config.yaml
model: "masked spectrogram model"
dataset: "short pieces for a synthesised band: melody, chords, bass and drums"
train_examples: 26041
n_mels: 64
hop_length: 160
input: "log_mel"
win_length: 400
method: "mae"
mask_ratio: 0.75
loss: "mse"
encoder_arch: "vit"
encoder_norm: "layernorm"
encoder_norm_position: "sandwich"
encoder_activation: "gelu"
encoder_mlp_ratio: 2
encoder_head_dim: 64
encoder_fused_qkv: false
encoder_bias: "qkv"
encoder_qk_norm: false
encoder_layer_scale_init: 0.1
encoder_parallel_block: false
encoder_inner_norm: false
encoder_moe: "top_k"
encoder_kv_group_size: 2
encoder_num_experts: 32
encoder_moe_every: 2
encoder_expert_mlp_ratio: 0.5
encoder_experts_per_token: 1
encoder_shared_expert: false
encoder_patch_size: [16, 8]
encoder_layers: 10
encoder_width: 128
encoder_positions: "rope"
decoder_width: 192
norm_pix_loss: false
decoder_layers: 2
optimizer: "soap"
beta2: 0.99
learning_rate: 0.0042
beta1: 0.95
shampoo_beta: 0.95
eps: 1e-08
precondition_frequency: 10
max_precond_dim: 512
one_sided: false
adamw_lr_other_params: 0.0029
max_steps: 17100
batch_size: 128
epochs: 84.1
lr_schedule: "wsd"
decay_fraction: 0.2
final_lr_fraction: 0
warmup_steps: 850
weight_decay: 0.05
adamw_weight_decay_other_params: 0.05
Rows from block 9 of the encoder of a small masked spectrogram model, named by matrix and row number. Rows with one number within an expert belong to one neuron, the router's apart. Each number is 128 + 32 x the weight over its row's rms, rounded and kept within 0 to 255. All counts start at 0. Numbers have three digits each. After the name is the row's rms in percent of the matrix's.
Before each expert's rows are labels from the 100 clips, of 14976, where the router gives the expert most weight on average: "top examples" is what is common among them. Only what is clearly more common there than usual is listed. The data: short pieces for a synthesised band: melody, chords, bass and drums. In brackets: how many of the 100.
# router: router (encoder.blocks.9.mlp.router.weight, 32x128, trained with AdamW), inputs 0-127
# up: expert up (encoder.blocks.9.mlp.up, 32x64x128), inputs 0-127
# down: expert down (encoder.blocks.9.mlp.down, 32x128x64, transposed), outputs 0-127

# expert 7
top examples: organ-like (47); melody instrument: organ-like (41); clap (34)
router.7 168:142173155219173112149137126182190095185122157138120166138142162143138175067109125103075116133182153150106107154195093132149122101098177147146108087126126129139113065125139146093135107133092144150106156145181130130151098081096182155105168079165176127075110112113168100186171123126102164112086084149135120116140114107088139100132120104092158106148183105098102124149064134112137163067067
up.24 104:169108090114126216121153137137111152145195126176186134044137065128132138105089122163161144080175134111141107174129100084145132142112130180133114142109138097177183130083147094119110128235167163201070124150152078116152131092126082120180136119115075130145105139100109127089126064113137124140139135111196162112100106126149127141134166091115141116128176179169130133105147164117134118101121
down.24 083:087149159041143141070117096104170140127187125098133114140126103101111157100122121123100120171042104123146109126140093074116129120126114136076083141166188064134092136113101133125122179177043212138143135135153153128120130157131118166109123134167231143128125088063127101135168137160198122124047136150124112121121178127081137140116150115191115128119123125173120092147125135141121109125121
up.25 107:144138118079104119112156144100149171094174117109133140078103086111147111141122166168052164131118122138160107054124122065048102159121143135178148120162128128100152147160096150127124172202185150172122161180112115105099136109139124122175114123098139108123150137133162131119134078098187129098130115158100065139191150112103161177113086124127140160110158095135152087101181118044075194086115
down.25 099:086072140089165141118130084108162096165121139101150125169119159112063086130102140096170118113199147117135144148126122117115142168118120136161100153130180050156140126122181138112143137158148225129121074105121072112133125130164094137096097118173190100142119120069077118085131141200147085119101215120120111162137139112080158175124143107189105094121154138093128050105122125138116135172151
up.26 112:109139125189097107118162149126105148112103122157164168146105115127136094106113151171107146177120107141100140126110133067183126093121175135089148130138122109224224169111132193190101129178110080151208134114093118124111120149135208131138154115092062147102143090159109114111130165091098105142105169149104147146085130143130124130075094147136110121108135156027181131117127166162095132145137
down.26 102:120157116107169113101127111143156147102091123076121106121102094166094120102123132112072142144100119115101198070168145142130126081089176151185073125110140124103141082134146165139142109145159081149080138125059100133107141076160142130105082157178136062164111138184100102101107169143155126150184238128145114139087186101167100166164119109128116155118106086172137152169178162097145176117101
up.27 090:136129088057123157124105127115132170154169123154110141123133030140074079120128136138068137120089150132157123092146088129122141199130142087151127119107130098130178135214113112097145119162169117175137127190112117127153154140149129121119115082119153102130125118166216126115139129116169143131159081142112168113151053106146101169166139104159161127139136064162080107100156110111084221059133
down.27 084:085168121111081175096111116101157117159134117129111126103106171128123138165117156169201095115185148125165142132098143141131131176130124144117115125138173136173141155122137127124108129111177193121123090090124089121136105117206127136116119153168116124135105113106147105115148119110143129109140189129092140219186127108087130104090069042131150113105146119179114000112077115152090073149135
up.28 125:120139094107142175129118139084166138110112130123142110164096067146107150120154139157131137177123150118164184072138083073178106144128173163108031128143144161114094106147085232105116193153138118178157143129144142151100126082127137144139146118083083156119137159142146129170115121139137118098125142159112140095120112191107137083177110122132152107097145184077109176027150066077119151111129
down.28 126:170096117084130128174119129176139186170114137158159146092150156123120091135178108127150096140132133140139124124153122145147148084061164108236171101126123156112100125140120166152052126138103186153119122126114111123122110148083151107138080132160150077121107140201115110117123158132103058120120215101135139125059072113109146180158111099099059159118118114072106080075143102120165157156106
up.29 090:193116130073125143136157138114123071105146118144139169146119182121184162129104097113197232127181134123137099125130157067099094086130104097125107096157162155164095112072141082146131176091145165124161130138110099175107088116143150147157123147119088131123121089129095128117141123144159137145090128110107081130096103174140162060159130158106082138112142173174158061042100113148179149182112
down.29 098:187124135123140074154104114169104147160109143105175126133166153112137124114114161109174131150106109133091119135135131117135112128118205107067065125136086094092121120148154148132147138111148084119148153133160146110063102158139115083145113094134234074114178117086064152126106144123159127095125087095191136082123087106127129177163199089205110156132110074149154212092170100111117124151119
up.30 092:123121201211118132150085128147150115156112129116095148131130165121113126116137126186166178198071147113123164112068106066154115108132142097062104132124144144202157108075113130117072076095085116126193113157124122166155122117144176180130125134129165140122116122177059120143139154114163151146098108087162135144119153101135146126148161123115109133227120126057158173162158103151189119135130
down.30 085:179074115087150103085128147193101177095119161173147109120095149111135128092134157147115134158195089091122133158188114148127140125107190103167079127119110193103118115126157095135127126107043049100135160155070130104098096133139119136123159149127020123100086114135187157100084145170109165134096106123123173127125096128168134157154112059136150131132132114175155188145168115103143155129141
up.31 117:078153081182244090075082136122094084085137137094158137166097163095132095114159125123105084118163142120123168159165121067120084143159098135131179132114116211078143135109135143116097134031107207142078139113134186128100110123136142096167131158089112123157144111111127106107148162141112117137134138161086114136123089137120149115197105141132115146101123097085157114094169083166157102140135
down.31 135:147100134164115119173171120108110154123124128101141175137190148161061121112178133096083185161157139146129094109098119132162193136052155120113156126127052138163083101164122129129153152126199042158120106105142123133119145126110158101187113098064093154124165180188093114144154135114112112172138159112178103066118025139107123099131090116124108118111160136068128110112155127136145135096127
up.32 119:103108169179113091139144119111115124144175150121162155056111141128131188138135117113183201132114115116142143251149088170083204114142136128139136117124116132072137149175152103175160073125106205118139109103114136099148145110132110093112100103118105154101112133143129101109129151121090131110103099079156139139129154120077161062139119095172113059106144135186107152185071132143123061123158
down.32 126:096137143087148114181100121108124096111184133094130093186130143118164165135104130121106128116130112111133128137107228093120109106063145131084115102131156182125140148119126160137122172126048102108182158137179119105090092154093167154131130087136115131117064127131171128144161120123183121081109143142133132092053173108133146101155047194123145173150140132153147223169066099127121103091125
up.33 108:114150165108000135131151134162153122118106186131085111078147085150166147182108125143148132134109128145090096186163128170174122149098060165158030147113116092076152136181087157160143075119131105101121158119137128108119121113135118120160161121121117128142098139108120166129127116135140161104104114156124150125138173133096133178066120156137112145133141080101122153167157123166087103160100
down.33 097:176117123077107111171134151121148134128121099106111132080105099128095132089102095126136164113126097136130195118163106135131121089081154132135205063131203130099174141126184114148083165153081120104084118144111127139132145153102133131108104171154192171100177105171099115128121107165124108133187122124081135157151215159120110092099120194031152196114087140176101114130148117125114173167106
up.34 107:160094182191189089112101096097129124136121166130079131121152145110115125146140133032077069172088102125088148182087167118180129145134087179174167122089121085109109134117140121161160152018038083077151128117119168106171133146138146150106093152139133137115125093168125122104146101174105107132157175136107164119106123160130144110095120131162122179171110091091144126143128130174165130137125
down.34 112:164124087154079130149149162144151185088081124150093130096142143124196152142110103110108131125125107110124103146160120120147155086137133133106089167128099146131163085131166124094214118063158067138078114135108145143134158087140117125104143158113019141126122126171167137142096131113080200169155123132120110103135075131188088103104126180037166092128135139097144177171181161104141173118129
up.35 076:172145068103139119070092120103113085110152123089158118209098127130085101136132084155168110151123111134114115163145115127075120179162064126127192120177124157092108125103145140096144127076169120141130096189149148113171136099120149109177065146124215112137113134092127115131135055134141110133115121112077109106112093109154154144104092109126129151105137042127179065133157060192096165112147
down.35 090:179089152143117109150169142147157164142114122145150107083136185141132116165071201106147141101184131158154139166092101097141133118107126115067112161137094087134130167134105136132128168149207042117169108098172090161162161144157108077165107132146055170129168140098101115134139121121093088117190135136139112095101046181097135128130133095166129153156128128049112065075120121139130102114095
up.36 131:124130173107152136133084116100154084091078106123148128159118131132119073135119114122123074154137135103087133133101118096055165105115065174201150127119097105145113126062146059095145147084139184101117133154149143150158149101125098087220197155163199124130132169157144166114111137127064118145108108126123119119159197145172141112137146142122111136067145166101103066115056114162140180135116
down.36 099:075100141056102161123136119124123115124095111125121141183178167145118131103158122103135139134147142156167084140081134092133145141109099139076108139145091181160100121137125130134183136110173130156105138092129154149129139118089148122167136111104138138141071162158100138142169093090109132134149166143151106024115089137084122099115110079255150101132131163095075225125125122123166120122107
up.37 110:133117066167155166106160114134123124145138174171120156203069239139130120100102125076175130164145104122107144131139061083135075158114123151180133123146090132090185126148098146116138182104176155170110149090158113123139101173131126100118106075118086144112127046105097091138133123126124123106108130141084088124105105141124152119160091138107148137195142127157169188100150134055088075105129
down.37 110:126109122201158120184142131128117115182108136147139171138179139140140108115078101141127098110168127142098117092103110159151164139168150119100150128119109056136119089177050184153130126146081084170122120146124153131159123146137108130154066048152151111096132146166091091141152154069147060148113192149166135108170152124117128172109184035080063170117131088070138138098131121142143108116132
up.38 126:142102095082169151152160111165151139116108145111162101167137145179144156137151122105081102125112123140124105229081150095173102135119067094163171101162144084143039123144159126118135147080139162083147102150101116135122075107138098164117171156176140127136114126132182142122093089211178146082112175091187154142106150161149130078105118104123107143126111077065123059123182098131131155153132
down.38 133:181116129125123120153144118119156158116125122060118113097155163156169140114043143069144122156086132140139160157132139087109174080113153132037045153131108092122156139109160143103101170115176097103118100130183117143155169136155111111113119110129167179149095129190119130098128109129085147119214109123108081079173123153175097145118072144123181146174110168035135102149154137114136102109108
up.39 120:156120072108093118160134121148122113131169150165161129123085147120102138146100118176185142169105138147165118130148135136132135238111156106098101128108120054162180114160173104130121121170061148096190104196136148138171131108141139153152100103137073118167115150131187115114101146133133110154110111131141140118109100179193083165102093102116128147162123049057111169076156075075164149148150
down.39 120:189148131075083107110163106189158148148141167132123075114081202128186134138060167153173029152093123110142149136105134111131144135139146128105063144135145126106153144121146136088142081160100119087137084128155122128127122132160132128086127117205132092140100109227130110137114189097144139104152174158077135130099095099159103158124084157116140166153156142127134053116109113127086075164119

# expert 20
top examples: reverberation (69); organ-like (53); melody instrument: organ-like (36); drum pattern: march (31)
router.20 165:086172157170168130127159125141154158189098115139142146166180131136195185105098114112077141122244146124122103146115110151132117102130172098153118116098121134119132115106127151091109089128085132121100134159174123160148120107122133159162142138170201126116074125121106045136144103163086150128126048116117123134090120109115086082129114185091140099178152101149098133141092204103152162103048
up.24 113:100126124170129089099143121156117087142147122138149145132122134121074096117098150108139144222163133103107104129110183138151225111104084136072087152135130135138120140164110097127124156118000167186174158132120122096096112133139105091102128111152115145142126169132118170137125143181120126141126086164142145116153063196181111078143141145107113133124100074125101145228134122092138146091149
down.24 105:145078102161139106123127127088084145126138109106149124098075125146164121080071121131065111092150135126150170118103147125110101143108071145115220120115128156139149161140100114116150148161157117119110149103125117127142151111106085132093135124115182116084087123072096121172115171059168135094131087129226135126118153105103164163155153097214163137142114120207105228088148139152188143128123
up.25 090:155101102163103138140132118163106130135078128093120152037140075101170134119117122138038148168125127090151157136123150125166170161130138142156077132081082081147205133050121179159122160123086078141172106138146151134151133179123133094068135153112132119143128040138104143108147124143072127157129180143179089131115100148122131140094143156137129141152096075105188108155185146087107070139159
down.25 093:125092073124167132142101098145059158102070102190109137113116144144125171126105166105070080147133176098159093167123132100136179111152110163129138046130107114116094126135140130093155135137133184086123140126131117117080160116149158086113123118093138101157114171183166129121111167126103116105193182105166130182160125146071144115081115222206088156177088100127088164138084155119107113145115
up.26 074:130117144176130117104135129151129143126123112134179121116178150138130091148115104158115127163171126125099098169147103196165198164186118154130098166133138094052049143168110171158118143172137106195119121098112101072116159142153137113095102128139132111128168125143103102118078093170066137145153148132142120100128119201170056174124174121086115097118110063124168201067142152153159121071121
down.26 069:107203115168116142207157145124066136121141098105114122101098105167174099100183148127148083089080151125152156119105121138110060156137110156048175119145134079134139086048104131154158146145111152108111130118100103099125157152140147130094137109099168110127191152103135118159121150100143093078147128163147131139184070119133168136157157110117141136138117078157118255067140104154142144101127
up.27 080:147102113146083114139143115097125138155096141086105117098151128116151123129161087121183116189171091126042163204157160069134156084113112130142093121124122134173104116117103114154093151171054124131164135110128146101133120193092114153117116121086153152113098122091154157136159118056138138181107136147109064123160157090078109135133188126165109149119135151170163174200106164198210121110106
down.27 069:109140128086140160110102135171042114165124127140118146071123061138157119118104171084071100112078160144113101175126156114110141129067101151120134114149089145109145144087153107172157127166157101106153144079094149154147127097093058124123173073099179117137181140198122115112104132138141199118133137120213119115125134110120140164144126101045114155163079107165137193109176142139091174146095
up.28 061:092170129071159145120124132158144118170158149138091107130175167129134099131123156098077089087166103148091117171113160167119125127134243151086110155205091092099127122092091195138128128065143154185139134084132082081088144189107110082113163143136114134110108090100092124088057128120115104170111152170109126112130142154133159147113109175094089136095110154131161155083122129180072127147165
down.28 064:166119146131141126153095127092118175129153152168125110112047057122170167162094180112094074075143132142134179098160050144117105127161106151079153118137111121131080084126124120100087120167093126102149169164120204094139127127074169144141148103150143164195164173148159121111124140022140127174134165154062136119174143107127093115140141182106106149117109150156090106125096133155095103111162
up.29 086:098100145103066117126141133127107126207109153129189149192132117138061168138101149123159096161124168141064108114155083097155158078093123080190074115113135064050116115139143148157153108154133119150122132115097180158155118133155058135092133121111211136154123104099158118166130095126130140125141149118152140125136121139149135138124040117178171116135118090045162102147102165085154084113113
down.29 090:108132133153147111158121102055048107110117115134136127157189193135167087147138082156120110150180108121151134097100129097111109176137090151084171100156116183149162128109152103111163109132100070131118123073113104136184156136164140116116139130114033099103120150065199124193138140095070152131151144120100140183095130131124164175141190101080158157137076130145066123118121107117186142131141
up.30 105:165153066131157158137120119126150108191114165080131131169133094134175115157191170129172160138168106129093148142143140091121174094084080108148128158149110120138126158098120153148111083083124087130167124146150117140118072126130165140146170126107191118110110111094094121138166122153206137098123115136198164142095223000130134103151118094122119126134125173089136147080117132126184102133094
down.30 105:120137129062173180120111112153119117148097119151106181137098090136151138127098127118135116140081137159086143162147140150135154108100166128151078114122126154127219150137181176116166152138171079125136111102136119134121132120170100120165149130104026127099153127168065104113118098133136144102114159129171094114034077167118125181139138110093138190133122144051143049114189113107108200115128
up.31 153:163090070101160127127115128125124179134190157134147158078096161152092124140100135117171100111131138127205158161071182081096072130152131144098102113120123118099082121052112209163142120041175155150130144136136134140104156087121168139154154156109187138144115151123184121152153100055107163039119156099121117101079123179133133133140099090143169142139129107154136131111114115112062137160109
down.31 160:103201106114154131158147124129180193134128146134107107148129166075172201105137109080105122117127097167162143174124134165139095086187112141130103131120159170110140101150126150081158154108097113172099126202126117123108126124138182126158098149125241143186122123129141106107131123063115102111094089153100110130058094156117070163143104083079101151083103157175112102140078094108183137121139
up.32 092:160102169102191105181124122173168154038148129126132150143131129161103104151056106183083168084098110157112080155108145159127185121123075128190082139158103108132130105053142118103133138096131131123172110151137100139103151114127165129169068093141199120132138131136173165136078069103132117140158118168161123103179160149114106115086106158140163135100119131138116189077142127201116142170085
down.32 104:086093159101130148190132135121220084130115126180141127109057104111151123105131122120128126068105138154094097142106058144133137182123119104140103154102164155108123127111127105110190130095102208136146180134077153144125147137164109142146082115142210139151015102208092095116142122134102160128105162198105118117133123142130106162159128089085137089094147163154103128156145107128098133089131
up.33 127:097096137147155063103152126109128135165152095138081141145114121124110112134145144113133161054108118129110132234117154172110122099089170115155245106151125146087072133085105132160077102055129168104123152154158127126173123071141049138171135168125147151126105121104114126147168093127148142104106139150079130128119105166130154180137092172166099196088117116124112131176169147100133091097158
down.33 129:127203145162195150124154129051130109148128134164154148133174193151111095131128145139141085143128107141107184099122153100136103151085108143114158082155093129124134112069133119126028114124068012115104119091098124141171162136130121106171100147105123134128085156118117107175122109171081145139144109130093136142123117095132109172172092209146097186141110161150129160096179081115128159103136
up.34 122:173151062198092153110102121143120129127091099127138162044138101128135090095184141205133166082132145098078115144105137169179168128143154143145079132124142091103165115034117156187147111135107087136170122091130163145126143153117100064101142136129114134159103075109121142116122114151121129125092195150136100135119102182140130161126116120144165141124106068112203078175173163158137066121118
down.34 118:127122092234131155157115125091083158105115131148113129079177133139145172150192174113093097156148155114155124100108186098107151128149106162191026022141110101111117119114115144109115118128102188075133131115123134110061139098097133088116109109097145104163155159144190130135116151125102104116160140120148136193132079128105176145139120155099085152181087104102107191113102134129137124136144
up.35 073:097118162152106079114117146084116081133148106073104136137108101127042112166115117147125152090066044095082092147216098144128135135131093133212092156128110143123127104214188083178109163083120119155104162143117156149142156117174132103144129104069185140124107147117081123139138125132201162133129097144097145139138107144110111134163115150083151088098134105100153159109162115198154138150111
down.35 078:082154156123146129181094138112142065130116132130158143095136159138114062161070149146174177128075126094080136145104086143128146132112140131045128166097141122160125161123141151136125064099189081147146098084136175151142106135163098124152138173112164100038126130131103139095154122158112124142075156138123119116076162104187152127139183064104159108101160156173167100111183114117163170056094
up.36 065:151140130136133113116079120160104157076200131094130151139165074134108142101107124113147169127139130156169065055125165154054135115122121179142118079135111152208147133105136102078191206102158110115157142130139082165064108119153171175119066143145130098095105088167129165164110133091102111071153067114161176100134172119139113098142138124123129139159143085100143164099103135181091123172140
down.36 069:120155147087129167148107112144202114193097140170123137106098177173070103115100148082203138094128106121064125156140132162144173082135133077149144166100132119129076144164129119152166121099172154137168133155154131124142078179150095111147112156157160131115050086131069166100134124128154132124075094131078125088128102181121111094060107128176069067077173152110150173143137132132120154103130
up.37 062:145101084151191119151089132153129136119135095185186111113163106113104181116105153198160031165135113124110088141144144173160144151131158157070100106134104075123061160052145132158179132186163177144128138094145114099119175139123192073047112092114099150118136122126083095114085134168141134120159156125098159126166102167125129138101169080127161110130128139123141126129091093145123185146100
down.37 061:115141111150077140131149157147149191095112126102101125077142075129106082089114138113117081095127161140102163115147130119155090114163154094130069164128183122127104067101113117137183158146132170122175132115111143111152102163116167182136142092105177100082226142109131124133133128122160146105018131195142148133109069132173136092135134036176110167123126144173135133101143122126100174087166
up.38 092:103133193123124086149107117136146197061117138054123119086163144149163151114153139104053198141143140140210160084062120200083109109139115078063151143122071104159150128098117117089174165131125093115088123070131112089162111119134156132131152116104132125123142080145164160110145139112105136127200186170148147125107129152190124128154121141192135123127089102131111178146127075129138117107129
down.38 094:102028128162116123081131130143115168144132142142127086124083139119160161135134117106129136124110105123193173119155081131119097117158084136185202153089142127125112145186099161122108133121132149171128127197156145122108124143076143120140105159147144151131021124157142140104122156131144063123088151117101120102186080176087108122104168069221129109106153109111119183129078141140091086175099
up.39 115:084140120105191153159125154126122145147063128156120081077100176145116090111142135122079064029122156106176182142110154176154103151150151153035189125142124178114122136134109127067169160133152125148115122161105049116172151124135058152133127155125083139147142110133109125130141115151158134108091097133066140134122164114182128147155141093127112141101139056098132073100097103167081144129149
down.39 113:142167118107091059144183127080119158113196126119133124080199173114061144131127072107162171104193091139113105129166198087146126078151132132087144145157099123129112084111090149137077164067162107144135119125161089125114102133084146145154141130140145123160087153057171137173152118131154088121117110110111166150113155103194111075104139201146093171120136168116148185127118123072137146139146

# expert 5
top examples: muffled (low-pass) (52); drum pattern: march (44); marimba-like (36)
router.5 355:124147127113143129126141124123134113138091129142140126122255143129097148119103119132128125136139123126150108143125118170110122106137138154140119125122127125135158123121135138129119003090121067165163129124122127117126124121125142122139133137116255132123122148105121118130128116122051126119141121128169149132136101132111138125127122124137132110141130105148122132160129134132137255112120
up.24 095:105132183156140117122134114132105140184059150114118150072145166136049199102173139133103182118147147122088150139105089095165141113102102168135165097092117156132179141127107129142123145128042160121228134119168114164098132137115158131094085190132122141122129179114157108119124158089108135134059169078128089119105172041095140127130106125067148165169136157140163110156147144175137108144112
down.24 099:191119124182182142113110136152084103102104137101122100176146106125087115119131138106116123148085144146096157138123045087092164133184119098086075134122151109110134179142125123098134072149129053129160117159142148123163118131089110119119118138121179156122153115126164135110137080142120160143079110131165121110123156185127142116146115104116174058161126158153102255132084130134079146159095
up.25 086:107134054165165078132138108126150132184127136141190116073142159125187089115170159140099118088147151105146124100125102073217156103121169135160136079157116093127128138177129083111100125125046138102123120110133113139100143153115178123115122127142079130129120163150130147129139145143146155092133138111105108128101105146035096136095111128159111092157136051126227107150132029084137155151125
down.25 094:111175138182097084139130123114112119095105128091136121191122119128121102155135097137097155130182123130150128147170179111158170114100125138084153113119098144137112124111071079098123151140149044123075127109150166142110132145099137101123087111158194107115209137118065102102128137110211142160130078131103143159124123150101118093139087215255135133132162126072138100116087149131141125146125
up.26 082:195118123111211132150070133136129147090162128133118133087136094131134088158081143156182194160135095123194159141138096117072119173122114148082089177136099075158083132129127120079137123120160058192173139128106076089137102159152047096142130082151145129098134157150144101126187137112163123120116093124187113138111133161169127152149118125114162151111138139065083145145103102063114098135076
down.26 086:130091120143140114069125110062124158161094134128103097091102157072124160142075138120109154150198139139104130151147130173145101123121112134174060128123102115156107140100125130172088138114110175135140133104149127108125114116185108161132101097168095094148069156151116140143132142202091138110158160158059119153202229152137125115096154028103114160120149121117145040160154131120180095134131
up.27 116:160116143166198118154154136106111151123148124147156112103104145118133108120179116127017096123128151100127115188124129202160101134118135110078145133121126072157096109078124087130099049106179153113047142106131109084116174101132134076210179143083136138145123123164164129125117176090145113097140118157063186127141085129145152115103153115136175141140138127191127107123085098137078156178123
down.27 122:146175121161106128116117107179118133148131120165156157081130167168132137089180152174171100126213106116157081149091170151132116151115134184069074156115149174083154083089102138167140110100079114107058139125124050145111127119143124115135123161112063104119177120163138147102118144126130109184146155142134186132061160101093102111108029192106104124107124129171109115089168128151133123126158
up.28 082:127160148122137159107109125159129132182108119102136105160140178126129170125127118166206099118138156147150090090149063080159180115118122158118119107096133153230160146142134125143168099128121136048161104117109085097146123141129194157073117054181146120123172174139150130130096189140112120132104142117131153136128137134037137157065127092152072123143125153068145131157103151122178124208116
down.28 084:131150098127147119107122124096099108126128131143107121125091121145096125108096137139105135107108144119093245124175119102166144110127109151147105116123115156124062115136109137116141101129185116147116126107140116116122115100087075123119122147190190068108083144188183136062127157136127158103159096158124111145138226133151113079157061156208109172150106105163126243064117127115137149117116
up.29 109:205085112159157161118149129157162192132163092126162128133159194135054154105122120168097147171139111110140087109119093115182090120106122156147090179107116161134179105107112118186106184071186183159090141146168145114101089141146124103138094146126101119119118122088167107150142059167088123099148147140100105149157137107152113168226086086090151130137141151090133076125163111176107142107154
down.29 108:131142136107101126163152125135050167120108142073122142138120175113094144155169115128118123109096142117102100167132146101146200112150125134073008141126169088123133121136152112119119122170032113102155168141126163151070099126098112116133140162137165160193119142132122128133138122165117130107085242102181138139067098080129139167077108129137103108110145139167126195155141152128075109156117
up.30 118:176120112150170169131128123073150132114114106131136112096105129100121107136172107073131133111123110132135154097142169117177108142152127146156091095167121178082071157188119150096105127110141095138175127137105101132102131197144110166174113119089188127127149089127121126151174047092118118137119149154116107119158084039161113111143071117152127122086156237153096196035137125142082146147139
down.30 119:137111124176087086143144117137108145113133130100105131133111193096099174144143142083102067129098141141093161085145220121129130135153126150139103122133122119138108127117136094150097118194085191128177172146197149131125114121110145156136109081131207186159104139100099103146148124160090077130127069102141140101099131144098127152119082060079096133085133127235133068176178142144096093123151
up.31 110:152122125133106132127081111137129118135112190120209154101095150122152141109161097157000127139128102108095145145190128200140081091165096122114158110196119141115123118137140103139121142049116108113134106045127157102133102146129149118167163147105086129129136096137194111136121147121106084132126107153118096134191143083108139123093174128112134120121116185117150125179127167093138139101126
down.31 115:142121106139169138085123100158118122118116152137124123087084115128096123133140126156127072163094123131089136162188165086148123156112149155104031107115109192129106126144087114103139129068070223138151141150182109137112114140146103106112130155132162127153205113168168108092134132105162153151071161139142121141076179170125143069170033172098149112130118161064138176075114136149100138144123
up.32 084:157107188064184147118131121134139149142079111088182136109124177127197141096137137093122151156078153149121178108122130137147124108143140098086190113122122145111140131074095139088154074142158186111109137123113120122172110125150102144065126106147156133147121108112106059108164110116135112137148089092069050124139164128126199140116170164126126120103163159133115042077081163202137081187135
down.32 087:171145101168122135137143135140098142140167129136141144125113127129102154143128163087160135116086107119107103104178194127142158080174135153153076139116134116139058102126153122067142122124173053127151140124177162166100116141118168117129161146141051113092039135043130131108126130151100135127113133147152117124078178157141141116146103205043090157139102082230172167104110132157115106148137
up.33 092:148173101178152127149114134072137106127128090189140148095125241120120142119145134092120043107105093119142188058146125077157164148060153135112112137130158133098098114111087116133123146137108160144119120108144167140124108139135121174101058158167215142130100081072122124137086175117132154107147150074160131130092133082118113108154089103148138138137173085092112079181114100081142168163138
down.33 088:185117138181081142162134117113102176092076139140136138056147142136096105138078174142062157107150142130067071108152116131130135150131103125217117156121157151142133117118142117109130104117132047128110119122156099144159118129091080100103054109124186126103182134160098149086121131151148146150110041173164153147093155180124127102118143226153164144154147132175130109084087140119147138154089
up.34 093:114123205172157109114137118201116132150125136170090120140135114148126154091150121151119060110104106100177183044077130109228154151067108113061191185101125121165174145109126168148157101132176076087168106157127117110111148133114141129081120121082140164146126158109072162122161129132167095132106112135104141120130114171107110115105163128118119148169124090146102111123047101155104172162106
down.34 100:171116172123108147143085132152070146096094156116122108122148128141111189110120133190162159135204134135098121108077065125135134149155103126170150129138142162110135154086152140148108097167111117122117119138109079110144127071150058155146110150109154107159097093110146132023133134190177074089135156149158138128114079110125117149083095180206194123106138086191079172113127113136153099075127
up.35 089:220127163125043253107151125096155129145130090135114125154155103112070125127085129100138121093128184177102106159123064121129134123172131130098131130066171184133185141100131166167130186122143142116114146135116119147110130150127136101114053120104136123141145171093157155138160046129152132131125138130130155112180163118175090090096093108128086116103134158124104119113139199141105178150121
down.35 096:092101127023129102155159153098126116138137099165121143086116182121129148121167131090143104101118141112130167108097083129161111099137146138092087115136160094107099091161252156159154110078099190115120130121149164133116150138086124124169125075142109161122081146182116133136153146111123115115120168131148127111097100105149134138082185073105149162107100083209133209186174118130083121109158
up.36 125:161107124132156179138099114094142081086094144150154137142089183128168091113113103125116161066195165128123097065131165168126117137151116123054222101124101137148175146137121063110169153139175120081179116205100080087163153088123146139156139169095168138149145100128129077123172125165088096131098179083136117129103171075110171137110165145086097112141135162126155087146086097123128128148120
down.36 112:135141152169118131073115103099141146113116123116142160061105160098049150143130158171100093156178115106118166142162126149135163114153143158139114147156167190118104105139032113093120133121110163117154134109143115172142132143086118101096135155036099112160145139159162121134128087143111131137100155156124151143109122202139129078103048210018174111132126117175150108112138156143073130110114
up.37 104:151151102210146151141123138186126111138178137144115153090128167127142160130180092188100080092118081107155128002150093083120182086090123150124061150128123122124053136153125116095095088124150111154142120105149123118174113088134068097083122146175178100159106083121117165161147156158084108095103091114093136143131121136095158095175150100139146120169147165110165132140138149161184108141153
down.37 094:140108131147141165155126134106200199140115115141149136057178066132106126081063139126103177095073124130102173162117173150104131147123075086143090134106095154150140135120106141143174144157098109138104088125118089107164137122153133130131067105129146110136148161140129160098115119181172158134101056118086128145217200129139140128116086176195132125177113108089119094081098129138042153129115
up.38 091:155113114153049091110144129094100141146160065108104129075094133127158140136185117150083122142156131147065071073154178181161118086091154120143121110172122104165141109090129070141132157148128173078094093104139152134117099096121128141163156107153089126139132109178205091144153157146068109116176148132167110095153147126084153167106203112146142139110126071157143202177152157112168107082136
down.38 070:150117111140144170060122122187146072114138137180149132142108120168135108106172120167130147112119113150173112172144078145126157160099137142088100146098141141111147140128113094121114085132136152133054114124165123138138154140109153109122143131160191133083149122139155122145134137123185210166118153109164133050087077123106108108164015157029129130141126157077113206074097111144131104155096
up.39 058:098126125113138123146150124167158127135119143083132183207162135122111086102103140175071130185088174108102155175165114135094114104082140085177135169149109061081083145112116142068070120080090164138153131144129127137109094106130095113146139171132037117134136161183186062117080126140078104137165110166198153129168175122181159126136107103107119093110103091103139112125149128142161085133154
down.39 065:166115111111109226134143125166133120148082166105150136148124083135127128114124130156159067147121122091104107162134136131115154153144156098085069132131117139147157134159126145091146140144180128129110168105057125142137137103204128118107158163109055170170178122065152149154100101138092170142112106099125091092149108157127151097174080048114097127162136198077143043068096151139146113164090